From a checkpoint of a small audio frame classifier.
Model: log mel input, arch transformer, norm rmsnorm, activation star_relu, layers 6, width 256.
Data: trained on single English command words and digits, spoken by a formant synthesiser in many voices, 78125 training examples.
Rows from block 3 of a small audio frame classifier, named by matrix and row number. Rows with one number belong to one neuron. Each number is 128 + 24 x the weight over its row's rms, rounded and kept within 0 to 255. All counts start at 0. After the name is the row's rms in percent of the matrix's.
After each neuron's rows are labels from the 100 clips, of 14848, where the neuron reaches its highest value: "lies over" is the class under the peak. Only what is clearly more common there than usual is listed. The data: single English command words and digits, spoken by a formant synthesiser in many voices. In brackets: how many of the 100.
# fc1: MLP up (model.blocks.3.mlp.fc1.weight, 1024x256), inputs 128-255
# fc2: MLP down (model.blocks.3.mlp.fc2.weight, 256x1024, transposed), outputs 128-255

fc1.63 121 [113 123 103 116 128 122 144 126 151 128 168 150 125 121 131 109 106 154 152 128 122 158 140  99 169 110 116 128 141 158 140 177 115 121  79 173 134 137 139 167 141  68 163  84 183 159 140 102 147 147  89  85 107 147 132 155 144 139 132 143 104 114 138 132 101 118 103 112 105 126 135 147 143 135 120  92 107 168 112 110 141 169 133 132 109 125 146  85 139 115 110 102 104  81 163  96 134  86 133  80 148 161 125  74 145 152 121 136  99 136 149 105 156 134 101 144 143 109 104 148 143  99 159 108 114  71 152 107]
fc2.63 135 [ 81 171 140 162 102  89 127 158  89  95 115 124 123 159 140 117 122 155 136 109 147  90  94 151 115 148 164 101  98 107 162 117 141 140 119 132 138 152 117 105 155 130 147 143  93 156 146 133  90 116 134 152 136  81 149 105 101 112 171  91 142 153 108 118 145 148 117  86 139 105 126 131 132 117  81 138 114 126 142 100 124 140 124 125 151  94 128 109  98 155 136 121 107 152 145 113 146  84 118 102 125 106 110 143 105 121 114 147  77 142 129 135 100 108 138 106 110 147 101  93 139 158 110 118 123 120 138 107]
lies over: /ɪ/ (55)

fc1.466 110 [111 122 168 107 106 146 103 119 112 151 149  86 124 125 125 132 118 142 121 127 166 173 100 150 114  86 128 165  92 141 111 102 125 175 142 119 141 137  84 121 144 171 158 114 131 117 134 148 133 110 120 127 135 134 111 139 157 177  90 163 101 178 141 127 126 158 105 145 150 126 107 121 148  85 138 162 149  92 109  98 183 100 144 119 107 113 133 136 137 142 155 133  80 165 129 130  80 134 113 121 192 115 115 152 134 134  79 102 162 149 160 113 155 114 114 156 102 142 114  62 147 130 125 144 107 133 160 136]
fc2.466 110 [ 93 162 117 134  83 108 167 100 141 136 189 133 121 101  94  64 112 182 113 116 150  96 103 113 184 156 152 142  98 142 124 158 139 131 123 146 128 127 145 122 160 140 130 130 189 144 118 143 106 165 117 165 137  79 117 109 120 118 107 124 151  97 119 116  80  88 109  99 102 129 125 169 145 128 100  75 115 149 133 129 156 129 147 111 183 125 134 117 163 115 102 135 110 111 137 138 129 100  74 157 126 136 129 143 115 178 148 126 126 117 121 162 130 144  93  95 123 130 124 133 153 137 161 128 112 112 126 122]
lies over: /ɪ/ (41); /ə/ (28)

fc1.40 036 [103 132 150 133 131 166 139 170 171 119 140 130 155 156 150 107 159 149 148 118 176  69 168 128 145 109 112 131 128 158 119 114  83 105 186 103  95 141  75 149 124 165 149 154 119 108 107 157 186 137 142 142 138 161  95 156 129 116 154 114 133 131 139 135 127 144 106 143 110 143 149 152 138  76  96 112 126 149 137 153 118 137 139 144 138 111 129 130 146  86 108  83 128  98 144 103 136 104 101 174 116 162 115 149 158 165  87 135 129 158 122 124  84 131 118 108 130 124 169 160 150 161 147 115 102 131 101 140]
fc2.40 033 [105 161 136 138 102 124 143 146 120 104 131  92 191 159  97 134 154 140 138 147 122  96 130 140 158 122 110 131 100 108 102 142 161 139 129  87  99 122 120 110 185 147 135 106 133 178 116 151 101 101 134 143 112  99 158 133 141 163  71 108 157 133 170 148 110 101 164 124 121 129 141 100 172 169 130 132  92 138 133 106  92 118 121 159 142 127 123 133 117 140 106 111 119 156 134 172 144 179 148 104 150 140 116 122 135 114 128 118 135 119 123 127 155 137 178 104 145  92 132 126  83 135 125 122 126 111 111 105]
lies over: /aɪ/ (59); /ɑ/ (33)

fc1.109 166 [130  81 151 114 131 128 167 133 123 116 145 149 138 159 101 148 120 138  98 139 138 139 149 104  84 138 145 133 220 174 118 142 124 159 139 161 131 146 139  99 128  95 133 188 107 190 102 103 101 136 153 141 136  93 122 170 113 129 113 151  86 144 134 116 121  91 135 104 130 172 124  96 121 148 139 136 127 160 103 129 148 119 107 134 153 110 121  86 164 140 143 133 150 133 157 141 153 103 155 103 159 114 121 163 119 149 132 133 136 140 156 119 161 177 143 168 133 139 145 138 125 120 137  95 113 132 129 142]
fc2.109 143 [107 180  61 111 112 158 149 106 135 105 118  92 129 128 159  84 111 163 119 123 146 108 124 130 156 126 135 170 137 124 159 114 125 125  88 123 148 135 136 115  89 139 130 105 117 140  95 114 137 112 115 103  87 102 139 103 117 105 111 130 186 124 115  99  95 123 113 119 134 146 122 115 154  68 119 114 169  95 156 117 138 113  95  57 142 153 152 131 157 139  81  75 114 130 115 121 137 106 111 101 112 138 171 113 134 127 126 179 124  91 150 118 130 128 120  64 152 128 140 153 115 161  89  78 100 120 100  78]
lies over: silence (99)

fc1.289 025 [151 148 123 145 155 113 149  96 147 135 130 115 163 131 121 102 103 103 163 119 114 106 180  82 101 100 117 145 111 145  89 131 153 149  87 119 138 155 127 101 102 114 144  86 142  96 128 119 118  67  91 132  95 121 134 152  98 135  93 125 136 133 138 109 142  87  94 133 123 170 130 148  76 105 139 137  93  74 111 101 125 106 135 153 106  79 179 125  73 142  97 116 122 120 111 132 141 172 104  87 117 116 171 109 117 118 151 120 157 142 142 148  68  80 103 103 140 147 110 149 135 159 149  94 142 125 121 139]
fc2.289 027 [134 153 113 134 110 114 149 131 118 134 119 151  97 131 105 138 167 165 106 115 152 119 126 102 179 143  98 108 162 101 118 139 173 116 117 117  88 142 139 174 115 157 118 164 105 187 134 171 134 117 142 132 139 160 136 110 146 122 161 108 112 134 124 108  83 187 164 119 156  79 151 180  98 134  95  96 172 172 107 129 109 164 137 144 122 141  85 139 136 122 111 107 165 168 166 122 104 124 174 143 160 141  84 123 108 113 140 152 100 115  97 134 181 146 137 122 117  90 147 135 170 175 128 143 168 109 155 123]
lies over: /z/ (78)

fc1.655 143 [113 164 112  82 119  98 156 108 136  95 108 116 130 159  98 142 107 142 112 118 185 116 134 119 142 115 110 165 132 122 138 140 115 158 146 111 119 134 138 158 133 128  96 147 108  66 130 140 116 106 142 111 146 147 134 168  92 122 122 133 119  96 123 111 120  94 155 133 137 133 145 109 111 127 150 145 118  86 163 163 133 134 114 155 130 134 158 108 115 146  92 126  94 161 129 191 142 119 143 126 115 142  96 150 149 136 128 123 132 143 147 120  74 156 146 100 113 169  90  98 149 146 152 152 148 118 126 111]
fc2.655 133 [133 118  72 133 132 178 152 131 120 122 118  86 132 131 132 145 111  98 103 136 111 133 109 145 122 138 147 141 151 126 113 117 143 131  93 154 114  99 161 121 159  81 145  73 143 108 103  66  91 120 156  94 127 174 106 150 143 126 169 122 151 117 155 132 120 184 127 136 131 153 157 142 141 108 104 130 110 152 109 126 129  77 124 144 144 122 108 109 120  93 118 111 187 128 113 160 144 149 133 115  91 131 148 135 135 133  94 102  88 142 142  96 147 131 137 132 110 126 121 159  87 105 146 148 142 105 141 101]
lies over: /ɪ/ (62); /ə/ (38)

fc1.350 054 [125 110 131 172 160 113  91 150 126 127 140 155 104 153 129 129 140  98 101 121  97 140 118 122 128 112  96 148 113 128  87 134 126 108 127 107 152 114 185 152 126 100 152 150  60 145 133  79 114 114 119 160 151 141  93  87 140 136 105 186 112 126 137 115 123 158 129 118  96  99 155  87  99 151 103 120 113 112 125 159 176 163 119 114 127 167 145 116 141 111  63 111 146  80 160 170 127 153 138 144 163 127 154 103 135 144  90 138 103 114 143 129 130 164 146  74 109 162 104 152 170  98 123 111 108 120 152 109]
fc2.350 051 [132 125 137 109 144 152 166  65  62  96 100 117 116 110 107 127  98 101 181 125 142 110 117 169  90 161 128 125  82 117  80 125 123 120 113 124 143 140 129  99 141 152 150 104 140 119 114 148 174 141 138 130 136 133 129 144  96 130 160  94 103 116  77 145 115  98 129 135 115 142 133 154 105 112 159 118 145 122 123  88 117 128  97 124 115 183 135 103 132 115 135 124 102 156  70  83 130 119 148 125 121 137 137 113 132 122 153 121 130 141 108 123  93 132 112 102 118 130 150 132 107 113 156 136 146 169 115 129]
lies over: /f/ (59)

fc1.187 165 [136 172  90 125 112 156 108 160 159 109 133 110 121 144 115 117 115 130 127 109 146 129  95 103 134 115 121 123 177 141  59  94 122 132  97 176 121  95 161 119 118 117 132 109 177 114  88 139 101 142 120 137 121 135 150 105 108 125 127 112 106 133 146 136  94  74 133 148 158 108 162 164 111 101 159 124  76 109 158 110 119  88 157 110  97  93 171 114 112 145  80 115 165 167  66 108 139  82 141 132 136 160 148 117 151 106 133 118 118 150 122 129  90 125 105 120 125 109 135 143 173 101 135 112 145 105 174 141]
fc2.187 148 [134 143 116 164 141 125 180 126 147 136 114 157 118 136  84 147 113 112 169 143 124 156 136  99 145  99 156 101 129 119 141 123 134 122 108 113  88 106 166 164 134  85 127 130 100 178  74 173 144 106  90 156 131 152 116 180 150 133 133 131 113  90 105 130 134 126  96 147 129 101 184 105 122 124  53 111 136 143 177 122 170 148  97 172 124 110 155  78 154 103 123 125 168 197 160 142  64 127 127 119 147 154 114 139 135 183 130 162 130 156 127 140  99 171 123 135 183 127 115 124 136 154 112 136 139 111 179 127]
lies over: /z/ (45); /s/ (43)

fc1.136 112 [125 147 123 122 131 151 139 125 135 133 118 134  96 124  93 171 141 102 128 125 150 116 145 135 140 156 125 179  96 152 136 147 158 114 107  93 155 157 146 137 109  96 118 124 109  99  93 149 162 142  76 132 131 144 111 155 139 114 100 148 118 142 108  86 102 156 151 158 182 170 134 124 155 109  96 111 181 116 158 164 115 123 134  63 157 124  69 140  84 140  95 129 113 147 113  98 109 112 129 102 127 115 146 148 149 175 113 125 138 144 101 108  97 139  90 135 119 120 115  86 101  98 113 138 121  86 153 141]
fc2.136 104 [161 162 141 121 105 126  97 154  89 157 122 114 155 141 126 124 154 152 104 129 135 183 110 127 138 159 136 149 134 130 121 134  81 103 137 152 125 103 113 116 143 129 115 132 134 106 133 115  71 143 154 132 111 163 153 134 134 122 145 117 158 109  89 116 149 131 134 123 110 108 171 144 122 125 127 169  90  90  92 109 113 147 115 176 112 149 151 166 183 130 129 190 149 148 117 161 151 124 117 129 110 158 128 111  93 124 137 150  66 107 119 112  86 111  87 130  74 131 128 114 134 114 157 150 164 140 143 131]
lies over: /ɪ/ (45)

fc1.143 172 [116 147 108 177 104 140 144  99 152 145 119 148 127 155 121 147 125 191 110 114 135 123 160 101 123 108 129 109 162 108 117 108  89 195 124 107 111 115 152 151 145 112 131 110 133 136 105 143 134 124 123 118 151  98 105 126  86 141  92 112 124 141 135 125 151 166 145 147  86  99 110 133 114 137  79 108 128 103 150 115 136 132 153 127 131 115 149 117 106 121 160 152 155 100 128 142 127  92 168  97 129 135 183 127 143 154  84 119 121 142 103 142 124 132  86 136 140 127  90  87 171 156 118 123 154 116 140 140]
fc2.143 156 [135  93 103 128 130 142  98 110 119  91 144 182 152 118 154 152 123 108 124 153 106 172 145  97 134 111 128 128  91  90 122 168 149  97 145 197 149 146 130 158 166 153 114 132 120 136 122 109 140 146 113 180 120  81 121 155 158 159 129  91 122 104 147 141 139 103 101 120 114 131 109 151 125 145 140 141 131 154 153 120  95  76 167 131 133 137 124 146  77 138 118 112 111 103 150 131 153 145  64 134 123 127 119 146 143  89  89 145 118 127 131 126 139 112  91 149 126 182 167 107 167 126 117  91 147 132 151  92]
lies over: /z/ (92)

fc1.421 129 [107 122  95 117 130  66 103 139 167 129 148 103  79 140 137 155 114 133 116 143 106 119 149 123 123 136  84 103 131 130 111 129 123  99 145 163 160 153  99 142 171 113 152 116 133 119  81 134 143 161 104 113 127 166 127 122 139 128 107 158 108 103 155 120 141 188 137 116 126  89 107  75 118 135 112 157 146 150 104 134 147 130 180 101 129 152 144  90 153 144 151 123 100 130 182 119 118 115 152 129 118 149 138 128 118 148 113 114 134 144 133 132  84 165 149 116 126 122  93 149 133 116 136  99 128 111 147 119]
fc2.421 133 [133 147 102 127 101 111 107  84 101 129 104 136 131 141 185  97 101 130 105 118 118  89 115 121 123 124 153 106 118 114 143 116 101 152 122 118 126 156 114 127 189 112 139  75 123 131 147 126 137 139  96 174 106 122 148  88 130 132 153  98 149 161  72 132  94  90 138 147 134 145 125 142 152 105 109 118 139 132 141 118  87 140 126 138 117 108 146 137 121 104 121 161 108 115 109 108 120  61 102 131  86 112 143 141 116 155  98 164  92 138 118 131 118 120 137  92  85 129 173 154 158  83 127 170 154 139 151  83]
lies over: /ɪ/ (70)

fc1.236 152 [125  94 113 131 146 114 127 142 133 153 109 138  96 129 140 117 149 115 144  74  91 168 117 134 148 136 100 131  94  94 110 135 130 116  97 109 122 142  95 112  91 124 111 176 152 135 133 150 168 107 127 144 145 112 129 146 109 150  91 155 116 133 125 123 110 107 105  75 133 112 148 101 181 112 125 128 107 128 138 122 125  45 114 135 124 120 102 124 107 130 134 140 184 169 142 149  95 148 123 174 118 152 144 113 135 152 106 112 103 109 130 119  98 138 148 126 102 180 115  83  89 136 132 152 113 130 147 116]
fc2.236 154 [147 136 114 124 144 159 210 135 118 138 165 151 130 147 159 102 183 168 169 137 107  94 123 115 108 103 122 123 143 130 149 110  92 134  67 138  66 160 146 152 165 113 153 112 113 108  99 123 170 157 139 140 132 103 137 163 115 131 121 164 143 153 107 114 115 116 115 120  72 125 156 154 114 111 133 139 123 138 102 142 145  95 146 128 132 108 169 106 125 163  96 117 134 131 101 124 108 111 153 145 140 132  87 152 120 131 145  89 154 157 125 104 104 106  96 154 135 157 146 162 140 139 141  99  40 153  85 145]
lies over: /f/ (98)

fc1.651 108 [ 85 136 151 121 120 120 115 131 130 135 143 120 167 146  89 119 137 135 127 134 139 109 159 128 120 159 156 115 116 144 162  96 155 108 166 128  95 161 147 165 136 130 135 158 136 144 136 137 156  89 141 124 111 117 140 165 136 140  95 149 135 150 156  99 103 175 150 154 114 147 140 103 106 111  68 114  90  97 149 117 144 103 158 107  75 132 113  91 134 110 137 134 129 141  97 154 125 112 127 116 107 182 133 125 202 100 163  82  91 124 128  98 127 107  93 116 113 112 109 114 128 119  82 180 117 101 160 112]
fc2.651 105 [156 161 151 113 150 138 138 150 136 114 116 124 115 137 160 119 128 156 160 121 124 106 102  97 141 108 122 126 119 164  88 183  96 109 124 127  85 122  99 105 133 133 118  42 114 131 102 160 175 184 119  91 165 109 120 113 153 132 175 119 129 109  92 166 151 130 123 138 131 106 127 134 111 161 130 149 134 118 122 131 100 106 101 138 144  96 120 141 116 115 109 130  48 161 177 155 140 136  82 126 120 104  91 146  91 153  83 113 116 137 134 103 159 111 128 105 140 130 105 113  89 125 139 126  91 168 156 117]
lies over: /aɪ/ (58)

fc1.119 132 [ 82 110 118 136 129 127 121 112 123 132 148 139 140 108 110 144 145  90 136 146 158 184 110 126  88 106 139 117 122 132 136 164 157 143 154 153 126 129 124 113 155 138 120 130 149 141 118 104 134 150 104 136 125 119 156  97 151  75  70 100 111 116 102 162  97  85 171 127 136 159 110 149 133 150 111 141 130 119  72 148 106 140  96 140 118 144  86 102 158 102  75 119 173 155 136 147 138  83 138 107 121 105 169 142 179 140  87 105  94 157 130 128 152 152 120 155 138 158 117 172 118 138 116 129 135 109  91 135]
fc2.119 144 [132 142 127 129 110 140 143 162 105 124 120  83 128 179 184 111 122 123 114 126 120  89 146  96 150  93 137 136 151 116 161 127 176 156 141 144 134 140 134 134 100 126 138 134 127 128 107 121  79  90 101 110 149 148 133 147 126 156 131  99  67 121 157  69 161 148  93 154 117 116 133 147 137 155 146 154 143 162 157 116 103 143 107 106  95 121 158 153 115 112 134  98 124 131 118 161 100 138 145 162 109  88 135 156  89 120 138 125 148 141 120 106 125 125 150 121 109 126 107 123  90 133 139 147 129 158 142 141]
lies over: silence (99)

fc1.59 120 [ 89 136 116 127 138 128 119  94 121 125  85 119 118 132 165 130 141 146 120 102 122 105 106 114 130 127  95 121 154 114 134 146 157 121  97 121 109 137  95 162 118 119 126 144 165 116  41 130 146  98 140 144 158 176 136 123 173 142  88 112 115 148 140 137 112  85  89  81 142 146 109 115 115 131 116 129  98 128 137 152 129 113 123 124 104 114 114 119  90 119 138 102 141 187  85 114 120 151  94 130 127 130 108 111 116 141 140  98 128 127 163 116 161 193 173 149 145 172  77 122 115 148 126 111 109 114 116  97]
fc2.59 115 [142 123 139 127 151 117 141 135 105 161 125 146 101 158 119 113 112 107 161  99 153 148 109 141  93 100 158 140 148 150 125 109 105 120  98 119 124 152 186 139 128 109 114 121 147  92 134 114 141 152 105 131 163  92 159 139 110 162 103 141 127 141 169 156 102 106 116 126  78 149 163 133 129 112 128  83 144  99  91 145  91 137 114 130  87 116 103 125 147 163 127  79 137 135 110 139 139 163 119 122 147 126 101 144 145 125 129 117 107  83 157 120 131 125 147 127 149 144 151 138 145 103 149 126  92 100  91 100]
lies over: /f/ (81)

fc1.157 156 [ 98 127 109 132 148 129 124 166 107 142 137 114 119 154 133 193  76 127 138 162 138 161 123 140 144 107 133 138 121 153 147 157 129 142 134 161 118  94 124 131 145 125 144 164 117 164 117 105 110 151 175 158  54 149 149 144 125 116 141 116 104 157 176 153 134 106 145 125 114 150  93 146 173 106 111 113  99 115 127  97 153 125 113 104 103 125  88 130 123 130 136  68 192 137 140 133 158 120  78 122  85  83 156 148 158 152 152 108  97 146 103 181 205  99 137 144 141 151 110  79 139 137 140 136 128 146  65 135]
fc2.157 156 [134 171 119 116 143 116 161 167  99 177  98 141 153 128 176 116 119  95 122 156 118 114 149 147 137 117 160 155 166 120 107 120 142 160 146 110 113 166 185 121 129 164 118 120 170 162  96 142 112 103 131 120 124 151 121 119 107  91 113  96 101  78 111  96 119 129 122 136 145 113 118 125 163 131 157 101 130 140 142 147 127  99 142 126 124 146 124 175 146  91 140 117 114 131  80 115  91 180 145 171 167  85 105 151 106 128 130  89  73 182 140 103 115 104 127 101 124 120 121 109  79 167 110 116 132 158 157 110]
lies over: silence (100)

fc1.584 165 [130 103 125  97 136 114 105  96  97 136 151 100  85 131 173 115 104 130 149 160 174 148 147 118 107 182 152 132 152 182 101 143 127 117 155 139 166 139 132 135 115  87 142 132  71 141 136  98 124 116 133 128 124 109 148 114 128 124 141 133 114  91 128 150 144 156 131 115 171 120 129 110 117 127 155 132 124 132 115 101 131 172 149 122 152 124 156 111 123 159 130 113 104  90 120 125 121 156  85 101 139 100 118  69 129 141 127 156 111 134 154 145 101 155 124 115 108  93 150 152 115 131 136  81 112 143 144 142]
fc2.584 149 [124 114 135 152 148 166 127 168 113  84 107 164 151 104 132  98 145 128 155 145 123 163  93 109 107 108  88 152 119 110 148 105 112 163 139 187 172 116 156 161 184 164 160 152 141 153 131 148 138 118 137 120  99 128 132 151 115 126 123 144 105 148 124 115  98 152  99 150 149 108 117 131 148 127 118  99 155 110 111 152 136 129  99 116 119 103  89 136 137 130 152 126 131 170 117 119 149 109 144 147  89 156 152 108 110 118 133 135 116 123 101  83 124 119 104 117 103 135 140 131 132 112 121 166 185 126 138 125]
lies over: silence (100)

fc1.358 129 [114 129 150 136 131 122 101 131 126 105 153 168 150 114 148 160 100 112 105 106 119 154 101  94 107 130 149 119 124 106 108 103 141 140  90 152 141 138  89 130 124 159 117 117 197 151  86 131 178 118 133 141 113 130 143 144 157 130 118 123 185 153 102 149 134 153 165 123 137 131 120 193 194 110 145 108 127 124 104 147 143 135 118 112 146 102 128 151  85 127 139 125 129 101 169 131 128 130 103 112 127 143 183 124 114 114 135 130 145 175 106  73 150  90 157 186 119 126 113 119 136 153 160 122 128 177 100 146]
fc2.358 148 [113 159 105 112 126 101 148 140 124 158 150  81 130 117  89 129 115 123 125 147 140  91 116 132 124 106 171 153 109 132  99 153 119 123 131  89  68 134 111 118 100  91 170 177 136 103 105 126 136 125 165 102 161 195 139 125 100  86 160 131 136 128 159 127 157 154 109 133 127 149 115 101  93 158 116 117 118 122 144 163 107  98 141 108 116 137 105 105 140 142 145  94 136 128 101 134 105 165 141 147 137 122 103 115 110 161 113 112 163 135 121 147 119 149 139 145 146  68  72 120 113 141 115 168 147  88 124 170]
lies over: silence (99)

fc1.221 017 [146  92 109 121 132 107 131 105 152 147 136 121  99 162 112  99 133 159 138 102 186 156 155  61 130 117 156 107 150 147 123 129 158 139 128 156 127 151 183 140 134 125 114 174 104 172  84 148 126 129 115 129  92 117 126 138 164 114 131 138 164  88 157 161 118 122 122 150 136 120  94 109 184 165  92 129 114  60 124 116 116 109 137 147  62 139 127  89  97 138 107 131 113 148 125 152 152 167 117 109 149  81 130 119 157 110 151 150 138 134 154 130  91 138 130 101 157 137 122  90 142 112 134  63 110 115 143 122]
fc2.221 019 [148 130 143 133 151  90 169 133 107 139 139 177 126 125 150 108 149 135 114 130 107 161 128 140 100 156 158 101 149 143 131 112 124 184 115  72 111 169 143 165 117 140 125 135 172 130  82 124 123 136 144 132 157  91 130 170 148 163 146 132 149 134 143 170 138 135 114 121  98  89 157 124 135 129 125 131 149 108 135 171 140 137 139  99 104  98 169 112 160 149 153 164 139 183 156 117 125 132 124 138 136 116 118 134  69 131 114 144 114 145 126 121 152 129 184 168 123 134 123 104  83 152 142 135 127 140 106 122]
lies over: /f/ (55); /t/ (43)

fc1.69 081 [135 146 142  86 125 162 137 111  86 148 130 153 136 141  80 180 147 151 124 145 158 186 128 104 154 123 183 100 136 146 170 111 124 123 147 136 133 146  85 110 147  96 106 135 147  84 139 162 139 116  91 129 135 139 110  81 145 169 139 126 155 140 122 132 113 169 117 173 144 134 110 152 110 124 166  61  88 112 124 144 103 107 141 101 112 104 112 146  76  93 123 133  90  96 121 132 136 158 110 131 118 149 159 128 129 151  89 131 156 134 139 149 144 103 138 153 121 104 102  92 156 126 115  95 150 132 132 162]
fc2.69 083 [130 118 122 112 156 132 118 132 129  96 161  98 166 163 115 124 126 104 103 163 130 128 129 152 161 106 174 171 114 121 132 172 124 106 141 146 135 154 166 134 143  99 122 173 133 131 126 119 138 140 115 114 195 130 116 158 134  91  93 146  96 182 131 130 106 144 165 126 180 151 123 150 125 126 140 175 145 140  99 127 117 132 113 120 169 148 118  96 151 102  48 120 129 131 131 121  87 111 125 141 176 122 100 132 147 106 124 136 112  79 131 132 117 105  80 122 109 109 121 124 120 110 154 129  69  93 111 129]
lies over: silence (100)

fc1.251 136 [132 127 116 133 123 144 157 169 120 127  93 167 126 114 118 130  99  99 145 122 141 141 127 148  59  92 146 136  71 127 143 121 104  89 120 137 164 136 113 142 154  99 131  89  90  87 134 108 155 131 117 111 157 136 143 195 115 132  91  91 143 143 122 113 175  72 103 131 119 105 148 132 142 140 109 165  96 130 131 104 107 142 148 137 129 128 119 161 130 134 129 134 132 111 129 134 141 161 114 131 110 117 134 155 144 111 147 133 111 134  96 149 146 181 137 168 134 154 111  90 161 115  92 135 106 145 146 115]
fc2.251 143 [137  95 153 107  91 132 132 142 149 102 125 122  96  93 130 134 153 139 129 122 140 151 131 120 128 179 161 113 148 127 110 122 120 114 142 133 115 112 146 138 147 106 137 115  64 107 135 121  46 129 151 119 139 133 100  79 120 116 153 124 130 118 126 142 144 181 129 135  86  92 119 102 141 140 112 126 126 109 141 139 105  64 141 143 140 108 118 114 104 126 119 102 132 131  93  93  81 142 143  82  97 156 149 130 141 176 124 122 137 108 153  81 122  76 142 101 122 138 143 134 116 127 104 166 123 164 122 162]
lies over: /aɪ/ (25)

fc1.556 159 [119 129 172 147 131 111 140 118 177 129 148 158 130 139 138 101 135 170 193 123 157 110 117 134 131 124 149 168 153 154 121 163 127 152 145  85 133 107 115 135 146 154 177 135  97 113  98 112 112 148 132 151 153 119 139 133 117  63 127 137 111 135 124 141 127 130  99 122 105 160 116 153  97 114 181 131 162 137 116 156 143 115  94 144 197 113 137 131 190 114 134 183 138 168 153 147 174 136 106  95 152 123 140 140 115 162  97 129  97 135 139 122 131 160 139 120 147 142 131 126 158 112 123 133  90  88 105 136]
fc2.556 139 [145 103 169 177 131 139 133 144 164 138 131 106 130 146  89 159 133 133 129 121 106 107 131 119  93 122 133 131 166 125 136 102 101  68 143 117 134 118 107  91  93 130 106 144 159 151 116  83 147 112 149 134 131 112 139 124 105 120 130  96 118 114  75 142 136 134 107  86 143  86 163 144 112 142 129 162 103 144 171 136 130 149 147 100 142 113 112 156 147 115 111 139 144 101 109 119 166 170 139 116 114 119 142 108 120 111 160 130 111 114 155 163 143 130 117 127 132 136 131  77 101 124  90 123 166 149 163 105]
lies over: silence (90)

fc1.244 021 [141 111  99 132 161 110 138 113 170 134 114 129  98 149 182  90 132 144 162  92 124 152 150 107 144 116 138  79 110 141 132 110 110 138 134 125 119 151 121 117  82 109 132 149 131 150 118 116 116 125 125 144 137 119 132 153 187 154 144 126 147 125 118 135 124 151 106 127 101 100 117 113 166 136 105 139 119 121 112 128 137  91  75 138 116 118 112  64 108 172  70 124 141 163 131 158 138 125 107 138 155 148 182  78 154 133 149 135 117 126 149 120 123 122 134 139 149 158 126 119  94 116  98  77 106 154 111 111]
fc2.244 023 [156  78 141 156 153 114 152 152 116 164 143 163 101  96 139 111 133 122 113  98 129 143 144 113 131 110 170 144 132 142 169  92 126 162 114 105 137 174 134 134 107 109 118 140 112 149 165 128 108 209 132 156 110 100 152 178 151 189 122  87 114 142 173 153 101 130 143 139 115 114 165 154 117 128 112 144 162 165  82 159 149 164 154 144 130 151 159 127 133 115 123 148 179 174 131 108 139  96 172 175 123 131 125 107 102  96  93 121 104 107 147 105 156 107 169 188 122 124 117 103  93 118 166 117  97  99 115  93]
lies over: /f/ (100)

fc1.473 066 [102 143 166 136 132 116 167 109 106 115 149 108 112 101 166 108 126 125 133 126 156 136 144 140 126 129 127 132  98 109 135 118 138  83 131 121 115  92 122 125 170 158  77  96  96  76 109 139 136 114 136 105 123 123 161 126 105  76 118 124 156 146 126 146  99 151  76 104 114 120 140 132 100  97 132 134 148 135 110  93 138 148 102 153 171 166 160 130 159 126  94 126 155 140 121 103 172 145 112  74 145 127 146 117 140 117 150 140 117 128 147  93  83 113 136 105 142 138  83 131 152  96 165 184  97 121  98 125]
fc2.473 065 [151 133 128  97 118 150 110 133 101  98 171 149 100 120 101 134 119 142 156 160 114 145 108 163 145 152 134 120 122 136 124 126 100 122 100 165 144 123 119  95 152 118 144 134 144 135 119 139 123 121 145 108 168 124 115 120 119  96 126 134 105 119 181 106 134 122 135  64 142  96 126 172 110 157 149 133 117 152 150 165 136 112 152 125 109  99  84 155 123 113 159 148 119 130 110  97  99 124 126 130 125 137 112 187  98 181  88 134 132 128 125 120 119 111 150 156 120 118 159 133 109 148 110 108 151 130 123 176]
lies over: /aɪ/ (48)

fc1.243 122 [105 101  80 116 152 158 113 145 140 126  84 128 103  99 160 132 139 118 139 101 133 178 124 124 149 104 116 123 148 134  98 120 145 104  79 108 147 151  99 139 127 141  81 126 129 127  97 124 125 105 142 112 168 117 118 169 148 136 115 101 126 107 140 167 104  95  75 104 116 140 111 115 164 144 128 101 137 111 118 137 179  91 101 118  93 136 124 128 106 100 137 127 132 206 112 146 140 154  90 145 134 131 140  81 159 132 165 145  81  87 129 137  97 157 138 135 114 159  99 107 125  90  90 124  86 205 140 129]
fc2.243 119 [170  80 160 115 172 128 142 153 145 144 138 143 139 136 118 124 117 135 152 103 141 115 155 152 124 162 156 151 102 124 148 113 124 146  85 127 121 142 123 138  98 124 128 107  94 116 157 111 132 182 162 169 122 139 157 153 129 187 126 114 122 135 120 131 114 134 101 159  99  94 148 127 137 112 115 128 112 146 110 129 146 136 146 133 106 148 141 132 161 150 131 139 129 148 129 128 131 149 144 147 144 126 141 111 114 113 141 116 151 113 161 147 142 100 170 163 159 149 119 138 116 112 182 124 106  97  95  85]
lies over: /f/ (99)